config = dict(
    dataset='struck, bounced, scraped and rolled objects made by modal synthesis',
    loss='mse',
    norm='groupnorm',
    pixel_unshuffle=2,
    attention=True,
    residual_init='none',
    optimizer='soap',
    precondition_frequency=25,
    adamw_lr_other_params=0.0011,
    final_lr_fraction=0,
    warmup_steps=2180,
)
Rows from block 11 of a small spectrogram enhancement model, named by matrix and row number. Rows with one number belong to one channel. Each number is 128 + 24 x the weight over its row's rms, rounded and kept within 0 to 255. All counts start at 0.
After each channel's rows are labels from the 100 clips, of 14976, where the channel reaches its highest value: "responds to" is what is common among them. Only what is clearly more common there than usual is listed. The data: struck, bounced, scraped and rolled objects made by modal synthesis.
# convs0: first 3x3 conv (model.decb.0.1.convs.0.weight, 128x128x3x3, each kernel summed), inputs 0-127
# convs1: second 3x3 conv (model.decb.0.1.convs.1.weight, 128x128x3x3, transposed, each kernel summed), outputs 0-127

convs0.84 [120 113 163  76 136 128 104 107 109 135  99 146 128 136 151 179  99 105 111 143 121 140 120 131 103 150  98 125 146 158 168  96 104 162 130 129 155 127 132 109 115 143 151 117 165 134 158 177 163 126 187 114 150 106 124 128 166 112 159  68 107 134 126 147 111 116  58 134 130 136 144 157 144 132 150 146 140 113 148 107 127 103 175 114  97 103 137  97 126 137 144 160 116 123 155 133 147 147 145 115 168 122  90  77 106 113 152 141 152 105 124 132 123 124 146 139 149 150 130 152 150 143  77 117 145 115  84 132]
convs1.84 [140 111 132 191 122 109 101 132 107 122  95  95 121 152 155 138 136  85 140 111 126 126 130 150 120 132 164 119 146 128 154 105 150 154 137 120  86  94  93 179 171 160 141 152 178 155 136 146 110 110 118 189 121  96 124 144 149 129 154 122 157 111 136 102 140 181 111 151 146 152 109 133 139  85 145 101 138 156 171 161  95 127  81 137 124 102 136 133 138  89 109 137 143 175 129  99 147 124 150 115 138 128 129 133 164 148 130 135 126 121  95 134 109 104  94 137 126  88 142 125  97 154 151 106 141 166 155 135]
responds to: one hit; rubber-like damping

convs0.120 [131 118 151 162 150 142 133 120 143 105 117 115 101 186 167 143 149 107 165 115 159 128  99 139 101 131 146 137 151 180 109  75 145 123 112 113 119 164  99 104 163  91 134 117 138  95  80 146 113 121 122 132 100 138  95 160 118 106 134  60 130 128 113 140 151 113 111 117 130 141 137 107 136 136 115 121 114 128 139 117 120 132 144  88 107 123 137 126 166 128 125 147 102 147 113 160 165 116 146 146 122 174 145  92 109  95 145 106 187 169 126 113 153 139 171 111 114 129 123 155  70 102  99 147 115 149  95 125]
convs1.120 [118 128 115  83 136 137 144 117 111 121 127 125 135  75 133 121 126 105 144 134 153 168 111 142 104 122 132  81 123  88 116  77 142 169 161 117 105  99 119  97 101 142  96 132 144  99 121  78 159 105 145 122 134  95 156 170 136 123 101 112 123 114 121 133 125 159 145 128 118 131  96  83 117  94 166 125 120 136 141 128 136 181 124 119 121 139  98  98 149 162 120  47 179  96 121 119 122 111 115 135  86 120 150  86 119 164 128 153 146 113 153 120  99 136 109  96 174 105 141 104 146 115 127 151 138 125 122 119]
responds to: bouncing; rubber-like damping

convs0.6 [142 154 114 123 149 126 161 112 136  96  83  97 117 112  98  97 118 122 115 113 189  98 170 121 130 184 172 170 164 129 102 116 110 152  93 173 168 187 119 120 102 147 113 112 137 100 136 119 113 139  81 108 144 108 133 122 101 115 137 149 128  63  92 130 127 135  87 135 148 174 111 143 123 115 148 142 152 118 111 147 178 118 140 112 110 165 121 118 125 116 173 157 114 150 120 136 113 122 154 157 137 102 128 122 135 104  94 109 119 126 166 143 114 131 114 118 142 144 123 132 134 129 165 120 118 145  98 124]
convs1.6 [119 136 135 167 139 144 180 107  93 157 156 120 131 131 131 129 108 128 120 124 107 128 160 162 131 110 121  99 115 180 131 135 136  97 136 102 114 118 156 196 159 106 139 138 139 141 155 134 166 123 118 186 129 176  99 126 103 157 116 105  79 138 134 118 118 168 142 143 108 119 124 157 122 120  97 170  98 108 145  97 108 137  91 162 119 106 166 113 140 152 170 157 100 121 131 157 145 108 158 111 124 141 155 164 135 150 105 108 151 127 138 105 107 156 144 147 128 149 170 138 147 155  90 145 146  92 100 127]
responds to: clipping; text has "clipped"; steel-like damping

convs0.68 [110 161 116 109  81 132 153 124 104 138 121 119 123 152 111  84 153 153 150 161 177 130 107 128 130  92 160 106 144  72 147 140 146 114 141 145  98 112 107  84  80  87 140 138 101 120  67 126 116 117 104 112 119 146 158 135 114 157 158  92 100 171 138 134 128 144 118  96 125 112  88 131 120 169 122 131 112 144  97 129  82 143 130 116 100 104 142 159 104 130 122 108  94 117 109 124 100 127 116 173 112 141 141 150  85 182 139 116 129 119 128 132 129 141 154 155 140 129 119 125 102 115 114 144 187  93 125 117]
convs1.68 [110 114  85 118 106 107 125  95  99 153 120 153 145 103 159 139 129 118 106 102 121 140  93 115  95 158 164  91 140 114 122  65 152 117 126 140 106 133 128 115 146 129 128 103 105 170 146 132 155 126 181 121 153  90 106 192 136 103 137 120 132 121 151 104  83  94 101 130 166 116 110 109 107 130 142 125 125 108 101 130 103 128 123 140 150 148 109 133  75  97  69 117 129  99 141 114 111 177  80 125 159  66 148 147 114 136 149 123 120 133 163  95 104 121 128 145 111 138 112 111 129  97 132 122 143 112 135 147]
responds to: bouncing; clamped rod

convs0.39 [121  92 123 158 112 128 156  91 169 158 171 129 140  96 103  97  89 152 109 131 110 132 156 113 136 115 108 189 115 161  82 147 115 124  94 116 129  94 148 125  99 148 135 118 146 141 122  83  99 139  89 142 114 160 115 129  98 107 136 131 186  68 146 125 123 149 134 109 115 136 174 108 125 147 137 113 122 144  87 148 140 158 145  91 102  86 136 113 132 162 113 110 130 136 137 140 115 127 131 129 132 118 157 108 115 126 126 141 146 121  79 131 125 116 105 110 120 129 158 156  71 153 105 101 153 161 162 154]
convs1.39 [120 143 145 140 103 120 111 141 127  98 118 147 168  89 135 170 136 164 123 134 103  73 128 122 127 126 172 114 127 114 118 123 108 101 159 142 143 142 127 109 169 136 120 135 120 103 132 118 166 127 122 123 144 129 163 134 162 124  86 154  93 159 117 138 138 143 100 126 124 158 171 171 129 163 120 151 143 134 126 120 198 128 117 138  87 165 128 124 115 127 125 150  98 122 117 152 172  81 142 138  99 104  98 103  87 163 118 130 145 145 143 100 111 106 126 163 106 151 151  84 124 133 147  56 127 167 107 117]
responds to: rolling; scraping

convs0.66 [130 147 143  97 142 132 145  71 127 169 143 123 126 108 134 139 118 135 114 144 137 127 136 112 117 133 114 138 113 138 157 132  92 135 130 103 154 123 129 113 113 141 123 111 145 147  93  79 135  95 131 131 102 108 116 151 176  80 150 150  88 118  96 118 121  93 143 111 118 136 135 174  99 166 106 103 105 135 104 124 125 184 142 111 123 120  84 148 130  85 105 136 111  85  80 149 121  95 173 113 173 123 126 110 158 160  91 105 138 133 133 151 166 130 110 103 117 111 140 165 116  83 100  89  95 141  94 107]
convs1.66 [140 122  95 119 150 127 111 151 145 129 144 122 121 111  87 103 125 160 128 129 121 149 173 142 141 150 105 176 123 167 107 154 122 143 103 106 125 107 158 127 171  93 147 146 124  97 102 123  66 122 121 128 172 133 155  80 119 133 129  97 127 140 125 134 119 138 119 116 118 133 132 132  65 108 194 149  86 128 135 128 151 128 149 126 171 132 136 115 148 114 133 115 112 129 149 135 136 131 182 151 124  89 134 135 113  92 159 133 112  92 130 150 125 145  87 149 149  91 114 136  88 117 137 101 101  59 163 119]
responds to: one hit; clamped rod

convs0.52 [123 134 123 139 156 106 164 116 142 111 122 116  92 116 136  94 111 112 141 135 100 159  71 135  94 157 133 137 138  94 163 157 131  96 107 173 162 132 141 119 159 167 135  93 133  75 160 116 151  76  86 124 123 109 120 145 119 162  87 133 141  84 148 126 117 166 118 105 114 113  92 119 160 108 114 152 109 132 147  96 110 124 135 140 119 108  97 121 135  85 126 115 131 105 103 128 102 163 157  85 136 140 119  93 122 134 117 170  71 137 129 132 146 138 132 132 102 187 130 175 141 122 117 125 116 129 115 146]
convs1.52 [125 111 161 144  92 148 146 147 137 100 131 117 134 157 144 134 149 164 110 145 133 105  97 116 120 126 117 138  79 136 126 125  88 139 141  90 104  89 101 129 116 108 138  97 132 130  73  66 167 135 152 170 109 124 133  90 142 121 135 136 109 167 151 143 130 105 163 102 156 112 154 177 145 152 159 118  81 117 128 110 170 128 122 122  94 121 142 164 126  90 134 168 116 144 130 158 120 137 132 134 159  95 137 101 153 161 100 140  98  97 134 150 158 116 176 122 186 132 112 125 128 108 157 102 128 122 129 124]
responds to: large; material: glass; round plate

convs0.126 [110 159 154 113 120  86 137 128 165 139 141 140  72 110 133  96 129 118  93 139 144 164 102 132 120 125 147 159  83 174  95 163 114 150  97 146 146  81 131 105 110 115 125 125 151  96 101 118 122  93  68  72 137 101 122 142 137 142 129 118 100  98 112 131 101  83 151 147 124 103 151 152 135 113 153 105 123 138 139 100 122 144 152 119 113 108 130 124 145 140  97 121 112 104 119  92 144 123 142 108 127 109  90  79 131 177 167 191 152 124  98 162 131 158 110 121 126 143 142 128 115 100 145 134 122 155 119 125]
convs1.126 [131  82 113 139  91 111 115 126 138 159 149 148 138 115 159  77 126  85 162 136 133 115 115 125 121 163 118 141 157 133  93  87 145 165 153 157 103 132 181 129 153 148 147  94 141 157 121 133 101 159 182 119 107 134 193 162 125 178  84 126 145 151 107  98 161 137 115 128 101 122  91 128 142 115 127 120 138  87 122 143 104 159 109 135 121 143  97 122 145  94 116 112 146 104  95 152  95  76 129 164 103  86 133 102 131  91 122 102 135 121 159 128 133 110 112 136 139 135 142 140 122 130 120 139 112 155 147 126]
responds to: bouncing

convs0.37 [113 101 114 141 107 153 115 141 154 130 141 105  88  85  98  71  99 133 118 130 109 121 119 109 171 116 131 129 153 126 149 115 120 209 132 108 107  65 156 124 109 127 141 140 115 108 152 124  72 106 107 123 144 129 109 180 113 138 108 114 125 138 121  97 136 120 116 126 104 177 137 101 134 123 127 124 152 104 104 114 141 135  89 153 101  88 151 128 128 139  81 127 110  90 127 111 124 161 129 128 120 146 155 161 116 131 109 167 158 120 124 146 176 120 117 160 118  96 157 134 126 121  96 151 162 138 122 178]
convs1.37 [115  89 114 151 156 114 129  89 118 132  76 127 115 120 158  76 141 144 180 132 111 117 143 121  36 108 169 124 110 128  97 126 123 134 142 138 133 114 136  87  85 122 172 170 152 146 143  79 112 149 136 100 149 133 153 165 105 126 116 153 181 137 110 104 159 116 133 138 107 134 136 130 129  83 160 115 140 131  91 121 155 162 130 134 134 114 153  89 135 121 112  95 164  98 130 110 164 117 130 134 124 127 136 101  98 108 160 107 131 134 126 131  87 124 146 120 110 117 146 133 163 125 121 130  99 138 141 101]
responds to: clamped rod

convs0.118 [133 148  88 109  95 137 165  93 108 125 156 107 157  92 124 110 113 137  91 141 120 127 117 111 168 126 166 127 145 135 159 144 126 131 141 101 133 145 102 159  82 130 156 194 106 132 148 138 134 117  99 128 118 162 118 143  79 141 144 102 131  92 183 127 123 138 178  97 153 127 139  68 152 138 130 130 136 170 163 134 134  85 167 119  92  99 143 144 111 125  81 172 126 115 122 146 127 102 136 114 160  92 134 122 137 129 132 117 135 138 140  96 109 143 138 140  74 111 145 139 138 150 102 131 131 142  96 147]
convs1.118 [156 120 176 122 150  99 172 122 115 126 109 144 155 113  85 131 142 114  76 126 153 137 158 142  92 127  99 123 119 151 102 142 147 132 103 108 106 157 133  93 144 138 112 132 145  91 120 151 125  84  80 178 119 116 118 127 120 173 114 112 114 153 143 149 152 137 105  97 127 151 130 127  87  86  82 127  92 105 114 134 159 180 132 134 128 182 133 121 107 144 106 116 114 138 135  97  99 127  87 119  87 107 146 141  88 151 115 141 148 146 102 121 105 102 138 146 123 145 162 141 101 124 163  81 117 134 156 117]
responds to: clamped rod; medium

convs0.119 [104 161 114 151  92 110 107 107 145 108  90 151 154 122 146  82 137 117 115 130 147 101 109  83 116 116 147 143 103 152 121 151  82 126 133 147 146 130 101  72 116 205 110 110 133 130 112 160 155  85 169 143 105 137 125 116 147 123 141  78 138 154 132 141 116 148 105 207 125  96 139 117 114 144 137 157  82 128 129 130 143  91 118  97 167 112 133 139 122 143 131 136 144 126 133 118 115 131 144 105 157 125 134 106  87 112 116  95 139 133 149  98 146 131 130 112 128 164 103 121 108 117 104 146  83 142 101  93]
convs1.119 [115 111 131  83 128 145 120 126 141  95 111 136  95 100  85 100  85 141 100 122 129 137 165  95 128  78  93  99 133 116 151 141  89 181 163 127 113  99 177  89  85 102 117 122 133  99 165 151  92 107 166 140 135 132 105 101 135 109 141 111 107 145 129 101 118 131 161 131 149 119 128 100  83 113 119 133 126 145 143 152 105 167 125 115 111 104 134 198 126 138 153 124 106 165 111 140 121 115 120 151  83 126 174 117 118 147 132 112 148 136  90 124 158 122  97 138 114 145 103 136 130 135 171 138 122 127 127 158]
responds to: striker: soft; clipping; text has "clipped"; steel-like damping

convs0.79 [119 160 144  79 114 154 162 142 139 113 135 169 145  97 179 114 149 163 137 116 109 157  99 131 152 114 135 161 134 128 113 125  85 102 125 126  97 129  84 137  96 120 111  98 162  82 112 146 159 121 115  96 139  75 151 113 142 148 114 138 148 116 127 158 137  64 171 105 126  84 127 129 120 141 101 104 115 160 140 108 107 166 135 118 105 132 128 134  76 140 111 112 108 115 124 129 108 133 109 103 150 138 130 132 100 168 139 143 124  84 146 104 156 165 146 120 123 109 134 109 104 152 111  68 116 139 158 108]
convs1.79 [134 145 120 131 141 145 110 175 156 153  95 125 164 135 113  89 132 137 110 170 164 171 146 144 163 120 112 128 118 131 140  96 134 135 104 188 119 132 134 107 158  88 123 138 125 176 126 142  95 119 139 133 148 134 130 127 100 187  84 140 117 110 115 120  81  79 137 116 163  79  90  79 168 124 145 117 101 119 118 112 136 105 158  94 127 140  84 127 108 123 159 138 157 116 124 114 168 105 142 116 130 137 126 140 130 112 127 126  81 148 119 150 137 101 155 147 165 112 124 144 133 149 145 148 154 106  86 108]
responds to: bouncing; clamped rod

convs0.2 [114  95 109 109 121  92 107  92 102 113  95 156 113  90  87 110 100 136 144 159 102 134 161 111  92 125 172 148 103 140 134 107 102 130 119  98 116 133  99 171 128  88 132 136 127 135 118 165 104  91 116 112  82 105  95 111 138 124 104 102  94 101 131 102 121  90 147 117 152 115 104 104 110 117 130 129 108 160 135 136 130 112 165 133 144 151 136 146 129 122 125 101 124 112 133 134  99 116 154 124 189 112 128 143 127 125 131  65  95 111  99  78 197 161 138 148  96 124 164 147 104 115 145 140 113 116 125 144]
convs1.2 [129 112 144  91 120 172 134 105 129 116 139 146 147 148 128 131 143 195 149 127 129 122  98 163 171 119 134 142  94 117 128 142  94 149 156 114 130 118  94 121 108 129 136  95 163 110 110 156 135 108  93 140 119 137 147 120 135 135 132 142 125 118 112 157 148  94 151  91 152 128 186 119 130 166 164 124 130  93 122 130 114 114 147 116 123 151 143  94  62 102 124 113 143 144 126 129 108  96 157 122 140 107 153 115 137 135 160 199  88 138 133 128 150 133 150 205  97 146  77 128 141  88 148 122 123 125 148 130]
responds to: large; steel-like damping; shape: membrane

convs0.42 [118 142 124 121  92  99 140 125 162 127 145 143  96 152  88 107 114 141  83 140 108  94 124 164 142 139 157 171 155 124 108 102 126 229  79 113 131 115 148 143 108 109  86 157  96 128 150 139 145  96 107 110 123 172 126 134 133 124  86 115 158 137 114 110 134  99 123 106 141 155 168 144 157 119 138 132 124 150 113 134 138 118 117 150 129 114 123 137 129 134  92 145 142 103 113 114 146 139 145 139 112 104 162 165 153 134  93 129 152 111 124  86 133 135 100 127  92  69 118 155 133 138 101 115 148  75 110 140]
convs1.42 [ 95 114 142 134 160 148 145 177 113 150 147 136 134 126 132 115 126 160 121 139 135 118 122 172 103 108 149 136  72 161 101 133 129 116 162 110 133 140 125  77 122 167 138 151 120 101 134 130 102 103 139 102 137 126 161 115 130 115  73 162 155 134  79 129 124 146 107 158 107 128 173 165 150 176 182 138 112 144 147 125 140 162  63  91 138 112 112 105 134  86 100 134 145 113 105 109 169 134 129  92 116 141 106 144  99 127 159 119 168 130 123  95 147 118 147 128 105 132 148 140 137 141 116 113 114 141 134  74]
responds to: clamped rod; small

convs0.28 [134 133 133 165 107 120 131 140 111 110 122 135 106 133 142 152 100 127 125 130 116 104 115 123 179 128 163 117 162 140 152 158 132  85 135 167 102 152 131 138 118 138 116  90 122 148  85 129 114 160  99 102 102  70 132 107  93 142 134 128 120 120  52 118 132 113 126 162 106 101 100 151  94 139 133 151 137 110 104 122  64 130 132 167 155 164 164 147 121  96 118 123 182  82 109 149 113 135 133 131 124 108 136 152 101 131 157 130 155 130 121 148 160 148 156 138 110 131 119 120 151 111 172 136 101 116  71 152]
convs1.28 [147 135 128 121 101 143 112 110 131 142 138 131  83 119 139 138 137  98 163 120  68 116 125  92  95 141 108 147 133 115 113 171  87 104 181 115 119 121 129  98 131 147 145 133 135 140 138 138 111 151 125 132 133  92 143 119 130  90 158 134 153  94 133 133  91 117 113 144 162 101 157 107 154 136 168 138 134 119 100 181 144 156 147 116  82 136 130  99 118 144 138 124 143 133 125 152  98 168 163 144 168 144 120 127  96 116 116 139 151 109 133  93 138 144 119 114 111 101 181 162 101  56 104  87  83 110 113 155]
responds to: one hit; plastic-like damping

convs0.23 [127 117  85 133 134 146 139 140 134 152 113 141 130 171 106 110 154 130 107 131 160  80  92 118 126  93 113 159 157 118 106 150 114  95 111 101 171 158 126 161 150 145  80  87 172 117 167 168  99 115  96  85 149 127 120 109 162  94 103 105 131 109 126 140 106 135 101 133 149 129 136 104  80 151 174 102 115 119 109 167 129 127 109 106 144  92  97 100 129 104 147 122 100 113 130 123 127 145 144 133 156 118 137 151 141 137 130  79  90  84 144 137 126 121 123 161 126 157 127 120  81  98  96 149 102 136 138 113]
convs1.23 [107 169 160 147 150 123 146 142 110 141 121 128 122 128 102 134 118 166 134 112 132 142 153 149 119 101 115 139 137 157 123 160 138 135 121 147 124 114  90 134 165 144 121 105  90 132 173 130  73 145 151  91 146 118 112  87  95 125 131 130  89 125 142 133 150 146 107 164 151 114 122 113 139 152 132 146 207 149 140 120 180 113 171 168 135 117 140  99 115  94 149 135 149  99 130  97 144  92 190 148 153 107 137 135 151 117 147 149 102 129 112 134 152 154 170 153 113 146  94 128 143 160 135  82  89 159 124 126]
responds to: striker: soft; bouncing

convs0.56 [145 138 110 111 167 126 119  97 118 193 130  80 135 143 106  89 117 142 148  88 140 108 134 144 106  93 103  90 107 134 122 119 158 161 124  83 119 100 138 106 155 115 149 158 151 108 117 140 122 106 135 168 101 123 117 128 169 122 143  76 112 120 123 155 171 141 144 139 110 160 146  91  97 111 137 100  80 127 152 150 146 131 142 107 119 132 111 174 119 106 111  85  72 137 120 102 149  98 134  99  87 123 148 131 177 104 107 109  95 102  92 125 132 141  93 148 139 133 136 144 125 118 135 126 135 143 134 162]
convs1.56 [150 124 176 163 139 136 157 141 118 112 139 102  99 139  90 129 156 100 121 119 131 109 133 149 103 129 156 103 132 111 117 143 126 162 133  77 114 134 118 152 117 138 116 129 185 118 154 170 114  74 116 124 180 134  66 109 147  95 140 136 133 136 123  78 132 104 159 106 113 159 136 117 137 131 149 103 191 105 131 111 163 101 159 132 132 100  96 117 106 162 132 120 122 140  96 135 121 100 130 126 132 118 152 108  84 103 147 140 140  88 139 137 171 117 138 128  79 160 138 128 169 128 138 113 124 135 179 140]
responds to: rolling; clamped rod

convs0.86 [ 78 141 139  98 140  98 120 136 126 140 153  99 165 118 155 105 124 132 133 150 150 118 113 133 120 137 112 159 167 126 105  80 142  77 156 131 135 133 160 116 133 118 111 108 122 120 131 111 184 115  99 101  99 120 133 114 173 111  98 107 106  65 115  70 150 120 146 105 162 127 164 153 110 144 137 111  85 159 132 138 156 145  91 107 152 112 134 161 130  90 135 111 100 127 142 135 136 157 155 135 166 126 126  77  81 171 139 129 110 140 107 138 100 124 121 118 170 145 117 137  97 120 102 150 146 160 116 121]
convs1.86 [183 135 130 142  64  86 114 143 135 106 186 158 140 103 132 127 168 130 142 140  96 117  96 130 119  99 159 130 102 111 171 113 137  82 132 106 110 131 127 143 114 187 134 125 120 129 124 138 143 125 136 138 132 130 133 144 117 111 133 154 143 113 123 141 163 187 148 126  77 139 176 116 124 102  96 121 102 107 128 117 104 116 135 164 130 114 168 137 157 100 128 112 135 117 139  89 116  87 127 129 100 110 191 139 112 112 108 109 157 104 141 151 137  98 131 114  97 150 114 153 148 105 118 160 143 169 100 146]
responds to: clamped rod

convs0.69 [106 134 107 123 149  90 140 130 108 117 105  89 114 148 125 119  94 128 105 155 113 113 154 130 150 135 125 112 125 100  99 135 124 132 115 188 144 124 145 136 122 148 132 139 127 130 169 165 158 122  89 134  97 106 106 125 126 103 132 109 145 147 105 149 124 137 134 182 124  65  75 118 109  79 168 114 124 104 128 154 163 104  94 129 150 133 165 120 130 160  98 127  89 104 154 107  92 111 120 148 170 105 166 181  93 133 108 110 150 131  87 151 144 159 136 168 120 155 145 135  90 147 110 125 139 145 107 134]
convs1.69 [131 134 129 106 114 134 168 155 141 142 142 114 156 130 147 138 171 111  60 113  96 119 137  99 134  86 151 181 124 123 149 152 125 141 182 120 158 128 107  89 116 130 178 164 133 136  92 146 130 129 113 152 109 146 107  93 172 121 172  95 114 109 123 116 134 163  73 140 114 127 134 160 100 135 122 126 145 126 150 109 132 159 108  89 134 134  89 137 123 116 179 148 143 122 120 123  92 134 121 128  94  92 157 100 150 139 150 105 150 100 115 157 134 152 124 135 134 109 105  87 121 127  98 152 143 112 128  81]
responds to: clipping; text has "clipped"; glass-like damping; material: steel

convs0.76 [141 161 132 116 130 125 142 136 101 108  97 114 160 152 152 155 121 113 105  92 126 106 103 150 152 134 132 154 109 117 114 184 105 106 134 147 128 147 123 124 137 108 121 135  88 136  72 108 138  89 127 147 135 160 140 119 119 111 154 129 109  95 126 110 169 135 153  87 154  72 209 157 122 108 178 131 123  92 103 134 117 105 152 131 167 113 109 167 162 136 108 138 196 145 115 112 135 118 119  97 135 112 133 146  94 133 149 152 116 119 101 119 133 114 132 100  98  82 123 118 102 130 127  83 134 125 129 128]
convs1.76 [ 89 115 162  91 125 129  94  94 118  98 143 173 128  86 126 121 139 137 128 135 161  97 136 168 132 137 127 102 133 117 129 106 140 127 103 138  98 125 131 173 144 134 166 141 112 130 136 156 104 125 113 134 103 104 100 127 170 145 106 116 160 130 101  98 134  89 110 144 139 164  61  63 128 135 114 149 112 148 160 113 157 136 129 116  99 128 120 131 147 121 174  84  99 145 109 112 157 133 120 139 103 158 106 122 139 108 114  93 163 118  85 142  96 160 128 114 100  98 102 123 171 126 156 140 118  79 118 122]
responds to: clamped rod

convs0.122 [112  75 143 106 136 139 121 126 124 104 115 107  97 122 127 175 116 110  79 137 132 122 119 146 155 134 171 171 122 108 166 154 173 185 121 121 113 112 144 100 117 148 131 141 183 142 140 155 117 152 169 152 118 151 141 167 136 139 141 103 139 150 134 154 162 125 166 125 108 159 153 120 162 134 157  97 142 145 186 125 109 129  95 127 127 112 122 137 125 148 167 141 189 117 116 141 148 160 117 145 107 147 150 123 166 136 113 147  88 153 155 104 137 123 131 107 116 132 193 116 136 118 123 142 135 104 121  97]
convs1.122 [127 120 126 133 111  78 132 147 115 105 132 107 142  88 135 135 152 113 178 105 125 104 132 112 112 143  90  99  92 122 119 124 137 122 182 157 146 163 124 155 111 171 110 123  89 139 152 113 139 161 125  98 143 122  94 127 172 117 147 110 121 120 159 115 111 135 131 111 188 141  96 130 168 146 134 121  92 148 160 139 103 167 108 141 166 115 143 140 140 111  88 151 139 120 168 110 143 155 122 121 118 154 116 143 109 166 116 140 144 112 143 138 144 121  68 140 136 107 126 138 155  57 100 132  75 139 158 142]
responds to: one hit

convs0.9 [105 123 113 136 120  88 137 148 127 125 143 154 106 115 129 119 157 123 120 116  93 181 109 126 150 139 109 129 136 118 115 110 183 112 143 185 111  98 118 161  95  97 145 119 177 118 124 119 131 132  90 131 100 115 113 102 114 116 147 122 150  94 128 115  98  55 113 120 125  96 123 129 127 167 113 149 163 141  87  95 141 168 136 125 101 174 106 129 140 145 146 115 139 119 139 126 119 173 143 142 146 100 101 134 146 167 161 132 127 124  74  94 116 134 170 106 136 104  99  99  92 118 107 128 108 159 154  87]
convs1.9 [154 130 154 179 106 132 121  84 101 129 111  85 127 191 135 119 134 160 113 144 104 106 129 137 127 122 110 134 179 149 110 126  72 112 128 123 134 175  91 116 116 143 109 136  92 147 129 146 145 177  88 142 145 118 124 130 142  81 121 146 106 147 108 151 150 123 130 156 125 122 128 154 158 120 110 133 131 130 125 120  95 109 179 134 146 101 122 106 171 149 106 125 140 103 139 107 116 115 108 157 124 115 111 149 126 104 140 116 142 136 145 168  85 175  81 120 127 136 172 121 128 126 145 158  81 108 121 190]
responds to: bouncing

convs0.0 [139 132 119 139 139 116  89 100  93 122 128 166 114 117 129 123  73 125  89 143  99 139 126 100 164  86 130 162 158 135 101  89 104 166  97 175 116  92 138  86 144 124 115 119 147 111 115 164 101  80 107 126 135 136 142 121 196 178 135  92 111 161 114 158 138 112 157 119 143 125 148 138 116 136 133 129 148 101 120 168 144 118 103 138 137 117 142 152  82 138 106 148 115 112  88 149 139 143 120  95 148 126 159 120 125 139 100 124 126 134 125 122 105 126 147 119 167 124 118 110 120 102  73 100  79 135 150 159]
convs1.0 [129 109 109 109 105 117 107 152 132 143 129 114 162 151  96 104 135 152  87 145 160 134 144 117 129 155 149 102 143 125 135 128 104 133 112  88 131 126 143 120 117 118 159 143 110 145 153 134 148 140 143  69 113 116 121 144 152 107 110 151 115 175 115 109 117 138  90 118 132 113 131 102 141 105 173 135 126 166 132  81  79 105 106 116  69 106 128 133 116  92 138 158 173 136 117  95 126 133 126 127  80 174 123 137 192 143 156 134 100 144 122 104 142 160 149 110  88 133 109 105 119 145 123 145  94 192  92 103]
responds to: bouncing; steel-like damping; material: glass

convs0.59 [ 98 125 137  89 177  97 160 150 119 164 121 119 160 161  91  98 125 113 105  95  64 142 121 119 139 136 151 149 157 136 113 112  94 126  96 154 134 145 127 155 126 148 136 149 159 125 103 135 116 148  63 132 146 136 130 126 132 103 120 108 142 103 154 130 149  70  91 159 126  94 127 114 118 149 115 144  99 113 117 114 120 161 123 169 117  73 161 115 142 124  76 100 110 122 101 156 126 110 101 110 114  79 121 121 146 117 149 115 156 122  92 140 123 161 133  92  94 128 109 102 137 175 116 134 133 137 126 124]
convs1.59 [132 113 101 155 142 160 148 153 117 185 102  91 132 125 116 128 116 149 111 135 133 142 154 134  99 151 106 165 128 191 112 158 106 138 119 138 131 119  93 144 137 139 139 149 138 133 148 149 112  94 129 158 116 142 128 117 183 126 119 121 134 138  96 145 101 127 130  93 139 131 130 137 144  92  98 101 142 158 118 116 121 138 128 107 117 135 116 114 179 152 106 141 138 134 130 117 147 122  78 114 168 146  76 144 109 110  89 123 116 171 175 126 137 182 129  70 122  68 112 153 141 136 132 114  91 143  78  99]
responds to: bouncing; text has "noise"

convs0.91 [147 117 106 128 113 108 100 152 115 110 149 109 117 171 118 164  98 158 113 131 116 155 155 138 152 136 123 142  87 105  95 121 125 102  88 120 157 110 119  98  76 115  69 131 120 108  90 138 103 152 110 118 117 110  91 125  59 117 119  86 150  85 115 109 144 155 135 147 118 141 141 166 118 172 117 131 131 106 147 160 163 112 101 123 148 137 151 113 141 140 120 145 109 139 117 108 144 110  86 133 140 142 119 144 176 138 135 145  82 133 136  90 118 146 122 125  97  97 146 166 132 139 109  92 148 150  93 176]
convs1.91 [125  96 162 134  62 132 107 144 119  81 133  95 139 127 135 130 118  88 149  99 111 116 112  78  94 126 133 100 140 129  83 126 136 101 116 124 155 143 145  83 100 135 141 139 157 101 133 140 124 114 122 122 132 111 168 131 110  80 103 130 127 124  75 125 117 143 106  94  91  71 135 137 154 159 144 138 175 102 113 130 108 111 147 152  82  99 123 114  84 137 155 134 123 142 109 111 134 131 158 105 107 135 131 131 112 130 167 109 141 127 129 169  84 162  92 168 136 159 150 140 112 138 143 143  81 138 133 137]
responds to: striker: soft; round plate